{"arch": "transformer", "model": "audio frame classifier", "dataset": "single English command words and digits, spoken by a formant synthesiser in many voices", "train_examples": 78125, "n_mels": 64, "hop_length": 160, "input": "log_mel", "spec_augment": true, "win_length": 512, "num_classes": 41, "output_stride": 2, "norm": "rmsnorm", "norm_position": "pre", "activation": "star_relu", "mlp_ratio": 4, "head_dim": 64, "fused_qkv": false, "bias": "all", "qk_norm": false, "parallel_block": false, "inner_norm": false, "subsampling": 2, "layers": 6, "width": 256, "positions": "sincos", "init": "trunc_normal_002", "residual_init": "scaled_by_depth", "optimizer": "muon", "muon_scale": "original", "lr": 0.018, "momentum": 0.98, "nesterov": true, "orthogonalizer": "polar_express", "adamw_lr_other_params": 0.00092, "grad_clip": 3.0, "steps": 13400, "batch_size": 256, "epochs": 43.9, "lr_schedule": "cosine_restarts", "final_lr_fraction": 0.1, "warmup_steps": 260, "weight_decay": 0.02, "adamw_weight_decay_other_params": 0.01}
Rows from block 3 of a small audio frame classifier, named by matrix and row number. Rows with one number belong to one neuron. Each number is 128 + 32 x the weight over its row's rms, rounded and kept within 0 to 255. All counts start at 0. Numbers have three digits each.
After each neuron's rows are labels from the 100 clips, of 14848, where the neuron reaches its highest value: "loudest band" is the band of the loudest frequency at the time of the peak. Only what is clearly more common there than usual is listed. The data: single English command words and digits, spoken by a formant synthesiser in many voices. In brackets: how many of the 100.
# fc1: MLP up (model.blocks.3.mlp.fc1.weight, 1024x256), inputs 128-255
# fc2: MLP down (model.blocks.3.mlp.fc2.weight, 256x1024, transposed), outputs 128-255

fc1.529:140168134095115134158157069135126082136117148079138168171078047152048155135162124146136117098170174158112138102103096144100159166100166097142107137127118183084091139145158087081117151143108113117081192193146180179155074116150127110139133087187196127130163067079137169165064103151103068130135092164109156163123148072074135160153138200162102130140119114082186148083144149118124147116121
fc2.529:118120155089090155139105149136147135194100180086135099146168138139138118124050115166066166135180166054107128188151117145155135103104110108081149104123096117190119145159213148120130109076100120084161152118133159103131113147164108104175080086165073124118075122103174128073117136130170157148119186184084121124119174119175164121174117070143106142088117133153151141151114120100078155108077
loudest band: 250 to 500 Hz (48)

fc1.315:121105112111138108163137149134095127185078127092169101108116127166149125147132091110133105081153069184130139145159074134079163129110112190078170138122118093146083107120109134118143122128189045124089058121149063163125116120123115148109176106124149158093173138083147114135123189084144070162128172202180157136116118105145143152135130173107168090159116167051156158120194148053103131133068
fc2.315:145062162110174118137109125135127120131154131122125142129139148133134080127102094077157090155093116111131096095157193115165153138169184189101143134146143154130145137139121135089179141110180066154104170101121161134087139162133165114158127119082151127132102145146108139117167116138138096138055158171084197145141095049124150126120088187126170150121154183169171107166135166143104153107093
loudest band: 2000 to 4000 Hz (71); 1000 to 2000 Hz (29)

fc1.687:122128129131148123142104184082103155101142124139101162139119107122162127120113109100117139085111187175098159139112137158142118137105089141141136154090124184137092184128195137123118167065158121168156152096128092087135140160103122134134099092217113131129157126205071111155105126138189103081130112148158142148139079142124101157149149149134034143072161074180124118130089143147130131108121
fc2.687:113087111120118115157113098116184192134102150131083096143107128173084107082112165145091072188120098103093111172132148130063084135095098047094126096163118126131137125102128199158124077135108082115127143132167152060101099100158195132102155073122073132123113107121118177136110158132138133169131089068142099080137161207164149153134127131112092101130132174142110119093140120142126158133155
loudest band: 4000 to 8000 Hz (86)

fc1.177:136160142132080110171144083098141146095132121162190178116071171109073080171129178137145149141107133136128138120125093121124095145147087124087088101146152188120104108108207101123118197192174148103116144106150209101183178150128132175123142082183161119144175120144160125095143144085130104132123123158139180096097094116173109150120129100147191081134146172168116080147141115148139154147194
fc2.177:095098182128076151097122160156097165111060177139134178118134174118110178116171159106101144195071137153143148152101093092111125162110122124108145103128117140121077117140125173170138199129094086122198150185149140170115169087125185092142174151133137122111121071105133134148132157138137132147067116138159124131101106156136156167093182159127147192096168125090148138120150155176186153109191
loudest band: 4000 to 8000 Hz (99)

fc1.237:147191081114215141070095158130130144094098109118121126094158129173121071043137096091089076075129146149132157165151063081076101106111173129059128140075171072099142191173174157130167103136137142121121076132083121126119119127208096186186092163129120099131153116116122090103126116088173128095099217116136123088139110111109114135054126128158133155184166120191095136112115101092124168140121
fc2.237:085083152127110184112184118107148124113135157153134105169130134071145087149130166236154162130066175193160094127154191145105151105157069142152107165164143168166138154103051076141108102094139187110147159096170117204173109121168145100150116143107138096144108133181115107111119170176118142147136104111125094077163068061149136114150083093126107101120086091134154116111089153141124167163107
loudest band: 4000 to 8000 Hz (73)

fc1.71:172089119108080127165110113145084147185123104110154065088091058154081153215170141152115139155152142114160178168157088119129150120184096141159188130165127160143133082134102141132187099107160116102126120135148070155114082181164112128168097076196101095086165200085148147137123134138111094149134112146153115156143143074159132143106119167112161142155140153116179178163123110078100080154104
fc2.71:143123107088167153135077160092146143145189112089127177115108133118098127091161129149130160155153171122136090103129132166114167123115177144177128194165113112139133117215146132137167121158075136159132089152083198120133083096098145121126108148095221151147142090136162054149179156121130176121079137089104136155118073128134159154167125116142172121085123091173166078119092144109126110158119
loudest band: 1000 to 2000 Hz (45); 2000 to 4000 Hz (28)

fc1.563:115193148078131159144193125115114102070117089150131125097112139164214104111149132125123143148117133122135108113154132161132128121094122106114120110139121121127156174091157072189159189147110143090116103105131125134085152116173089138145161077126077123121142131170114108101178113134123061140141216154113115183185102151119114098128088150147187189082127125113085133171140105085140137162112
fc2.563:135113129178106119129111159107135071104148137125105150122130117108152156100186125135067115101125166113076130122090159126165134187130086138072097061111132133116118101139098145092174174113151192082177151157157111159140143065147104105105129147103160155150076129074129111072092170180134212129087137157138135088132160098152085123077147128116143124120100138147153057154073143115174121129126
loudest band: 4000 to 8000 Hz (63)

fc1.381:059092129140163072138116135199122156148173084069166125098067122103129167135095117149129089074085122125090202154111145144100176174116053100167187155141139132145123113112158143140184132180109140081127146145103147121070096126137091121119192131110132129136126183073118092183073109162093150143140103139135146097126096130143090129114151202179088159120046078093133166112146152096124107097138
fc2.381:181158149115085104098121106119103091108078121170134110187133106136118075086149106090054159145154120149101117169144136117154140045132126146079157132092125170058153120131134144125103126083147121173161107096089102072092078107108092084117061144106174118158057131145134123085176111122064092133126122109150117138136156149109133125166092122110118119143218131160142122123138093131126184162177
loudest band: 1000 to 2000 Hz (32)

fc1.334:110093131122130112145118140068098135099133184110098112154098154126136083092101093095101104134115134122146095111178055065152070117096155156145134167198097143212166136147107128127161114123144144142084113145111096113132149116057109114113121196141099168136115116103151084123158177093054136127145184145126075124156100085142093105092090097091088060161200153109126125162114077096096148127120
fc2.334:136117103094162132127174130124133165133150130154114171180118105133097093112189159179152077139105143083136061120129159158070119152138130125187114085070174148095117109134155120123133173109171113124163143100171101207089180122183172120086109118115105079067150055100131122106104123149169138091105140138164118145089146128159120154118168115130131137170087121177143110117154142130162145142120
loudest band: 250 to 500 Hz (52)

fc1.366:138164136089151137128183079154068138158152123106203122163201174141101149100121085181127133093059141187121117115122123143105117123091090086137169141123140098095146125153127172069128148168071126148170100148146105142058122117108204136081144091184079166101056103125120079106122133123091117129158153116184130156116174172112094110123139121134110162083097128111115154181128088210072120151102
fc2.366:119114146121078159079116051111112079182119140139143163104106129158156100111101103094100102168208072079101081053171164159119103085159068104099149101206152070123197129107148123170121174111120161185102114135120112136121106072073131076094128147087082130108148133119155112122121155111120143139126140070076128176153079095186135105127148113094166064130148177159162104092153155097096153121150
loudest band: 500 to 1000 Hz (93)

fc1.91:114135164100139143212129090142146098187098092124196125068165098097147134124125143120137146161105118140132140143180095178183139116095102079087116144147178109120175113187148195133137066123166093065067083116139150148149079140161076094102088129156164115078167149101153114139111122119119123120160172145108102119112088147121134071154123166069139069122092136158121091118152137146118174132110
fc2.91:177141103086123166109159196158071073144072166130118170173118163101052156128193111161144169109128128099112088142149140100120119120123139163138189095147071146181108166175141138140097148077162110129133136108153166093158076087089129075111143085117189102079114112154073116161131158127126138177117109170168128117122123107183118142137136131142103165064085147121070150169114186134142065119095
loudest band: 1000 to 2000 Hz (57)

fc1.207:135117160134105128129129101159142140108117116125135133128159121097156196084101097081106130129113168185150149114122075159133156109132109143124099148124109116150099105098128197114186096083161121156176154096115100116119075122123115127116173076164148086133075130119107179154114171169139194153149069050120084112151048087107148142103128158097150199150068184093187150103122116143076102133093
fc2.207:102070101145141120129109113082079146193143160100113106099162122160063133121103146152180160182194071102154154140165166157127141147150157195135200164170100098107104148139093134178142150141147101133123110141141142123128127124087123093163133100110156112103118158131129126118083126126156084110056117108137114111128177129137106091189074102164124079177152105131101088123094114087131184161174
loudest band: 1000 to 2000 Hz (44); 2000 to 4000 Hz (27)

fc1.329:105140180154130189166122140106124143048104121195131128126137097148153109110134106083142104128098105132111148073064121131102101134117109159140108136131103122105072185091156144085122157132147136077085139152090112178158150106120148093082125147127109159095112162137164129090107119138131144133143185134124156140088155090061143108171095139133183146094104144192144044104094144156246143182077
fc2.329:123084114138159103102156098145128163170115109124116109087135148162103130155084101154128157148146119146108152125097200170179152099145073124159157141122189077125155123126158118171162099160175106151175157163126082119142134133134164164153114143101164133118082153145111129151105113065166156160107176122159134103100164163161128092070136134106132109133105152134064158150071060182097198109151
loudest band: 4000 to 8000 Hz (89)

fc1.621:146097078077166169097135133138127111170136174140131131152076115148116112172159117117165098162087113124160142137129177099147146108165119158133161096055112127107127056140061172119152074162070170104107155169071141134138140105134122170121131186128078089156187093097157138138112033123125104170142148139154069102127140123116183071174089131136151123222155136105160167113151119110139164114115
fc2.621:115137132163134067154119076145159160148101089155135223115186100072084136157092109164095163098170190090198138091084140113069148130149124130154119150117180104131080192123151129061159181139112199155125149130169137193094097111083207127128152154159128137107095167104163140146099132145122154129181172158141175104140083128100108117120077134201136131084167145173128096156164166095156065074156
loudest band: 250 to 500 Hz (76)

fc1.390:103099151129186141090143199098079048092123128041161137136132160143119081119145203109166155136116206133183173085113126137110103086146119131124119128076122091135124135141166125119129137137092108141113095195132119109098191129114085098078145103091074130160078112154120130093079138080135101104140134073116193115153103149068143160101110124147084103159119147166130127102116090108115182161111
fc2.390:189136164131179089125105116109165116087141127120165105146072113171213132106163168161136102119093121193104109069130149195141146129104132137129075144212086113115043201176113161136059105116168181052130126147080098176116160112126112084141085140141224137140104162120124135139149119093169088141119120142141136092156160059129115148122147122130190103191163085130129128082142154117088118122108
loudest band: 4000 to 8000 Hz (82)

fc1.333:100139130125124167142142174092091155155113091117089180087076077134065128184127185119172155111112179173172173118154102143103105139114114149126156141152110105151118136115088100119139074149116130139107136121105117040125082124097128158070195200142130168184114108141110094099101155194106121125094152155097147161129138082142119190132065097102050106134105150138170142082092133134171105105108
fc2.333:173153105176099060135139128167128154050124131144113094187098123127200121104058129126176124123120179146114103092135129121198093117146170171123133147138152157075126144133095172144161204119161155056176155090092128126130138148155089114169147138124129138195148094153099112180100171180172116151070099184174131120147126146137119167151150106117148114148129110184118162187143117133205140198106
loudest band: 4000 to 8000 Hz (89)

fc1.56:172122133091116107096118130108144117182125077116193181108086148053135123126088121124115176148090122107170138116127083090121155193148137101131110080109124130136142114135120196070142099121145140132138140125131080123152136140128115112154080107140155083127185094107124188149150159138105182098118055095153097170155144179173129111157110160189041109072054085098127122050123117121091166133117
fc2.56:143151173142127087098187128159121103092175077124185112138180152095110109128096159090173126150065115126172064120121107186170142092087138167118174128090133143121093101111091169130139107140197125070137177166112133117157134126155143091154151158136078129126141134083119119085119088108101118132153156114145186084112147163131047125174170164094093122133130140095055134123127147140168110149156
loudest band: 500 to 1000 Hz (40); 250 to 500 Hz (37)

fc1.634:131113106090167101073142119142091101098124155149097127123155087133121132082100115141093145104080106161154117174153164157151118099159163142109172125124073098126133108150090148146157112122166114110117097099170094146085112064115092100141110191145166076122171119125092113123131123146112134144137133094152168084123114149121165123122158128130122140089098109158172163164126100138039144173148
fc2.634:164105166151141133135130100150089163150130105126105082153145137119110116083164143156080197108159114095146122124138164157105175195135105169158085102130185131105137101127129186151174199108121173170129090124155160102186132072149141122099174112123133151124075136140107165163059157123132139108161132140112133108134070088142118112141108126154165104129086122137095165103105135106097101170144
loudest band: 500 to 1000 Hz (50)

fc1.384:129083148130102126110158115106226142167170171130121146149065160142082181137202108131140144142138128167172111136144197090110131091127153147105133176114115072134130092185079143095143171140125126112166087129088100104117182150106139104149121142170190156053109118152144095128110139120133130177175120158150080141108136113114115198154146075164150182122152118108091147168122121150081117165107
fc2.384:076136140132088100134086165120115154156104119156142145151157145151147159156123078149085118155157129140156150143194134106155176073107179147123160094131143110094128103145139186129059121127118155082193141144145127131156150186075099162125160126100162123128126048138123151099093121157156155174138131161120217107163168107134149143165173146073206184135185132045074110191109144220170117135151
loudest band: 2000 to 4000 Hz (100)

fc1.331:112136162158114124107115104093153123096096100088118149168109099107140085079064125099129175099136098144123150110069134137095093075148134108119075095172097119108086170136119164112058113108155086079117115129112168127157121174146141135147189124148057138113175077112179074179183138154160100148119108079113148189166130104078089148173103119080122057147151165082148182106132065109148103156134
fc2.331:188180120106119109100122162147091098123184099161143084120170172148167086167106155113173140162176192172136168117110149121075100134112136091144147129130092134085172116065086072125088124066166145125092160161109071167080112128112119083133121135134151132139131133197085110153110136130171148109064057124123068146081157184175125135137170107121116079088166115094134179112115047108127109098124
loudest band: 4000 to 8000 Hz (87)

fc1.653:122098114135145107119097152123090113090139135137140183126124183129144139106102126110123166160113128110103172100103178121138113144170154164137171125160117115101156113130147124136105118182163085169135148111118152053041110095123084148161178147073136143149152168154135160092170121127044221133183130159143099097116154134106124164123151130151146088084128101128165176152144121142145096119159
fc2.653:163119150110086145119065163141155100208129184126181168189169129139150138120098135135147125106128151140121159101153137093208131103116129134125146098134116112118148123123134105146176139146142136164159137149111151145117165138214150093146129114147139106151095160093117162179103141204143094091079169108063113090140081119054131098112140139142184140165111143113142092116136151155089144088098
loudest band: 250 to 500 Hz (37)

fc1.643:140072157144158114125132198107149122117091134093112047107132114178130085104096123125140145086170134164102096155129114111120133094040137058109099098070153123105148112085106139118062114163162109076110161127135123083178117089109157148142118113123124117178110102142114184149127167177145110175077117076132154122131122115122131145127156119136105169117120125137171116159152104054219151084148
fc2.643:159107135135122102175069171168128057116149115094097175126182128123157106168131105109159166111109157110042072173091056166087105118125112122105148144108071143133157145113124108243180150091109202109129095123109116125103126184124153124078132105170133199098152108087109142102118081128108124091115119143149170115124138118096151075111155044167160163164083092165134143123101157097125069187100
loudest band: 250 to 500 Hz (46)

fc1.747:105110169135162165137156115121120131116100112100159098161141069123104132131160151137164194176138079116140106105158065086047117086081096134045168065118124069135125124156170148101099142137094189157115097146158107142100071143102111081153169118129094156099131156146152127136107103158169108116186160107204107160103159212129137109097090184112087117159139139108140111153101107144113121176136
fc2.747:111095135137102165129176151122189109135151195134128146079163186074113155106094182182135102103119149101148117142151099101135162097134090104119174082121139133151115091110138144134114199106164183120093111144102103084146100171161092077124097123131162139101131140152156167118112098098156102134206109150144160137120205112136138115106203101100129186093089129104086073044133105097094140127078
loudest band: 1000 to 2000 Hz (48); 500 to 1000 Hz (43)

fc1.211:093140101104095133111147142144084132211124144100108134171150119092186159103146170169132185105082123115121169094173155130134188158111153108084118193142132183061139087146146139117098121142148113145113128132104175134167072099116097092066143130126128116084122161104142156113119145149132085150155145155148133157136178149088134085071135112142112088136134117120096160138190152161063139118137
fc2.211:116174164133131128163163130148199152088098138102172125143105152084117083120089121130130141064149140107127130117128102121125119120137142217098147122093084069061065137139227138090127138142113082184191210159120105125137082136124100133119061069108050134080137103095141111144137142152119126171103139166123086120149101218187133143145101111129188128098080096081173096120189138146131104121059
loudest band: 1000 to 2000 Hz (58)

fc1.534:143126158072147190141128105080159200091133117109117074131119113156150147083128161155095148105163109171117113141115127122129119140133172109105159128147156169160076116159185138114100140166161060173113051092117133096097140142123179143169103096167151123089136103104143119158160115079150162091128111107128145125138118092144146068131118085075103194134178138102055118128139176164170179136169
fc2.534:113084098127154062144057091142209075095105141117107171141087132133150132108197131120133090133159125134113103106127119124188100156135110160179101141138122127071167100119147049177119154164071147156161126119135141179078174124064100112156158076191143100139180145191136131101152104063158114122107067091117113116151124149190114088094126185135160113137112183127165141123113148160105133121136
loudest band: 1000 to 2000 Hz (34); 2000 to 4000 Hz (29)

fc1.411:150141106168185135137127136148121105108154163086141123142086163162167155145147206154124140121082079141096128171176154205128109124126109148110162157053201136103072177110122121121105066113084096095115136079123109130070172105133124144094161137159157162155142150164078122102119103185096105133124150105173117092160156172152142148100109141170124106089158129087117120161142166116074116079143
fc2.411:119077086079131108092141150144112156176108157145093138058159161075180167079174147103114094152103072055074139172129160193195096142143174151067097103174179169121169135095132150143156152161124131133125079097130131141128122085140103069123121102150115190116167094140152142138141171165197127112087169102192168077177135145133112114156119112125087168127116102119191151101145143202132128126166
loudest band: 4000 to 8000 Hz (93)

fc1.675:133125113105156116130133107085123087200118159081159155166161101164117177125110158117124189117107149047121135087137070152159149126133143137041183139116125144113116052165164169072035118166142111147162084155081145132122123130087078091054096077159084204126101152155136152118133100124104125126148149147161102153117160173110120102113104154128115099121118069089134159149138119213109142110101
fc2.675:100130151160060161176166142150095120175107113102203140154092143080105129121097131081110023093134106113129096063154126116113154154087038191152174120141152056115100165108165134122125173111142128165130179136129124109123086174114161065147130137063067103089163143107147116125116135119124145136135113126121135161123092149157111117108154124067143089149100120132133179094119131091079127133129
loudest band: 1000 to 2000 Hz (56); 500 to 1000 Hz (42)

fc1.756:116168049077107137133148095127143092119141155099114139144175132091143098077151136175149149140088114106063146139140067099119103131136113111080157168136174107124171121163156102095082108130118110135115104150143162125079156155077165109124097171099090176143090200097145141145163082054111127173154113091094080120142122091103172185079151128149145127159140099142112142094155164164132147144100
fc2.756:152115116172177096186105093130089151096143167080191130092156145109084087138121131145120155108127128124157141167119074147141214133132116158144140139119133089134087139146111163124136157101132135107166073142114124113088155146142155086095149066148158116045127070101133087171101077107150142162149075135101100138109119109166144159126136135072096086118110053235112175128107105155149076100176
loudest band: 1000 to 2000 Hz (50)

fc1.280:112163114082146124141099111109124118092097115102121128083147148137092163068132100166178110145109159144146099052126078161072105159077149097168122121132098160157141168167140169134079128144065148129082126156134183155161164104127134093124171151075090046105145120126071128109099132153152122124152082089154152167091145121142148113094071023088163040114092092170138133093175094104152145138128
fc2.280:041128146077144134105106107123108104097123130177128178098110147128161116102076194088130185156118086096150177110104144092095172120116132134138066105163149140099139101157152130072113175082099093138102121158120105090116163156172056104170137152095193107141089135084078163120131140055091123142173149151112123052032097082154179131070162104123158137145178111204121038113088110094132111104059
loudest band: 4000 to 8000 Hz (63)

fc1.553:119114113093088097075137092159153146107118130035093112070107113141101116089162091183130137140155110145091168175109103114088125113151126186111103136167147211164133125131122098131182137201138069184114137113124160128127117130125127148115166140160105118148128103139162101149159154067139162092176107108156158110067112151082108138104133209139176093142162116095118192163141123147109163131191
fc2.553:122152087190164169098096111138176116089138134146151117165173119134114090118117162114186090101128209160179114172132163162133203097129152145161136143090093129082143107179133111159058157142122182035138124123080069163143138108130115171129113150184178121097199045145097160097141133167089140143116109103102119141098117134142110142184174104079150176153129093164111057112100103142136141092170
loudest band: 1000 to 2000 Hz (63)

fc1.409:098170140128114192136160162162075092127089103109086167117107088154156113104147134094153146146138109186101153096152108087108114118071158139110141117115056150128085206108089126095080092172152096111084094182195099125125132091156100123153130140100115137142104145133122125129123189084191075098155098132146133167159145083079102113091118096133177105095104108165119132145131132138126089147126
fc2.409:184130161133141147145161126133141153164079084140098101112162151155125114169145094108169119093155116114130117109062181151131109104192151135135123148187085128053153124102128168181162088159100154125163141104127110178113081103144091132121185147181123149131141109122161093128116134117120102109078103191083096115135118150148143182152185135080134148113146141110117166092082202104138164143178
loudest band: 4000 to 8000 Hz (89)

fc1.577:164130168139144129148139172196119065163095097071164183115104119102137130150102108139130143130152129159122110109196150160064203139115097121114170082150201137158058170154134191160092175143158115136138091141131123100102080138116134105074092069075157135076079096078152115160077106150065126164173144143125081161106084180086096068138131238128121112118089137144084115123142139130125150043130
fc2.577:108153145144126125135144169096134170154137169152122141166148075130144086128143081089114163111190151070123121119143125176082169056101086164123144127100132140143102175122208138118117172165129171138114164085130152109121090078132134081113160089162048141128094163127152144146193167074174149138165122140108141141114145113101105131113068147108096212132120119100186132075120130136120173081087
loudest band: 1000 to 2000 Hz (51); 500 to 1000 Hz (48)

fc1.4:150111051087096155112112170135109064142120121107147129093131111110096131092121159147176081073096160142086113111104130175125166112115091092083145156109124132165100064120156171107156064141091089136128110137129135176158124139109151094105106084150091168044085106079135153152157127175097111113102113160151115109192189146181151099136145154174153141073104115144081156131201141153119198101115
fc2.4:114116136071131146181083088126125142120116090103169126156149134136107110111091097095142135132165092134117124138094198129119146144165135159116136092178176136148105204167134132180123182103147134152097107096125076154111080066143142064109098146112127056088098132135115052135127104148142163211118141127122076103120152116141149138108101158065132160169044139167145139147139151108158107164096
loudest band: 1000 to 2000 Hz (54); 500 to 1000 Hz (43)

fc1.200:147197094138161117141176147095122121117121070116118199099090134148132072120146156139117148090179144134110108123100150063131121148147042145102074105114125129104108117083145108088162125127076104106192102081172169122113112118147065125097162145122088160082134106111085152121096150117100130111151136112150096138168100125110091109136174155159073082101166159099163172117155157091119112106132
fc2.200:127131129151128078112080102150120117097108128092097119120122146105148155155122173094169111095056125116146121123150163152128106162115183151135197113130102148097142131171132149137128156139137128124128111152109077154190084111104162135144087100151211157141121186149148118141169148127176183122078140107161187128027144131154145164098125125153160097088100087145127099139113186136147137219086
loudest band: 4000 to 8000 Hz (86)

fc1.121:166093100082124101120136091050130077152132103078137121112102097119085188136145174125133118090128085142100147163133094105028132159059113121118163117166157190177112119134181095130084146143108197166142142178129166187151157169098118099143140158140081184149130089146124152199114097080176115158185129163176093124103112095140111130135099149193084114127108145099124126138159144127155123159062
fc2.121:142143173125105156138138151144110112095213159113118085087152150089111093113120115135122083115151132148180129090126143148125129134170086144095135052076144100095114123137103147086177100139093100111131137131117130160113113137118054158108030157102140117089146155054140121179110162113111103133103166175184085114124118132095161135079159084094125142148154126179123168122121069166123149145109
loudest band: 1000 to 2000 Hz (65)

fc1.276:169081150180143102133151147136074198135111089123144131195095079162143023135142085136109102104104124131115097111114162051118138126165118138118117096087114097115142136089123112142123107157129148125105119100128146112094116092157138078160155144101186108179126159162154122106103131127133185144075159101076105092131114129094197107076116103166152163209133157155127191184117087150187088101129
fc2.276:133115135116118163122108127219103152109137133082126169162113169145101116127127109136150163148095119140115189169099124138142032094115118155147072103193160117098147166104117096158055192120129075068110116103145113141178113131139154128101058143152117127133158087127129118152100092134192132091116106109095157093127141114084042131193099077135161094136084144099151153095144145174141076144169
loudest band: 250 to 500 Hz (58)

fc1.201:107116132121086095189158115067156081114113151079068169122156116135147163133107136104087099119102109070087118150107132119157079141082166137174095132125140162171181131082116070158166110098148111113092066121141067142111142053106155160129099127136158166144167164125138144083136179097113101097109163053142128147148123107116098170133152079144113131182147098115071100155160142125111155136144
fc2.201:138111148077141132157145159090146202104139119147109052173139127144116177101152152129122130159070139124112157136163168149151087145114116143146095095118202088166090117134122145103168178097172150153129145079167103160086179194195076143115130109125111089094158085088152117112116123123152124099134161191105151139138172147176152114179106145123151136178134126200190105106081138156167146128137
loudest band: 250 to 500 Hz (53)

fc1.62:063144150163182099179147113127138152080132144153128109156136061128154108137130112121152141170097124114170071092159109131127151064106068140091137128108147123128128126108133074117125174140114168091131149132082099128121168099097141165119103144090107147134102141151154135099166139208123071133196219115117118109171109116129155107068056137114097181111100113183107108176087063115124148107127
fc2.62:132136154109147101107146118106172088130113116086147198159096174106111250141140141128132133158106125127092123128111151139185145092106077169129107111127208100159161115130192123125124156149143151168130155128108155135186106162197129118089162159121103109211140207101161095136094105128149090135086125168090099159140227054200072104120118153075116136093154115113172124153126071150166103129139
loudest band: 250 to 500 Hz (56)

fc1.131:080205177136123135133144087123114106095124082171064148099040120150161106176126186150173116088108144094122168063108161124140049085101110119052138073157078094123092174137180096080140089165092088126152150079110039119163159116111104156133157085136127187130083113117095113114179169108132095090103182123081137196101134133063127148143099103100167123108185173142132109090174134193162138108158
fc2.131:176138111151099123113169123168156127145087086102091123034106116149140116096155133100184161114104161169039094096105134166111160173132127084163152177123122127117148134147127170153137166156144170120158114140170115138155170148125159150146113148172171117154168171175184145130138111131172088201093105140178167125113104138170141185130202103119156131167086120106135160125147120147122097158144
loudest band: 4000 to 8000 Hz (99)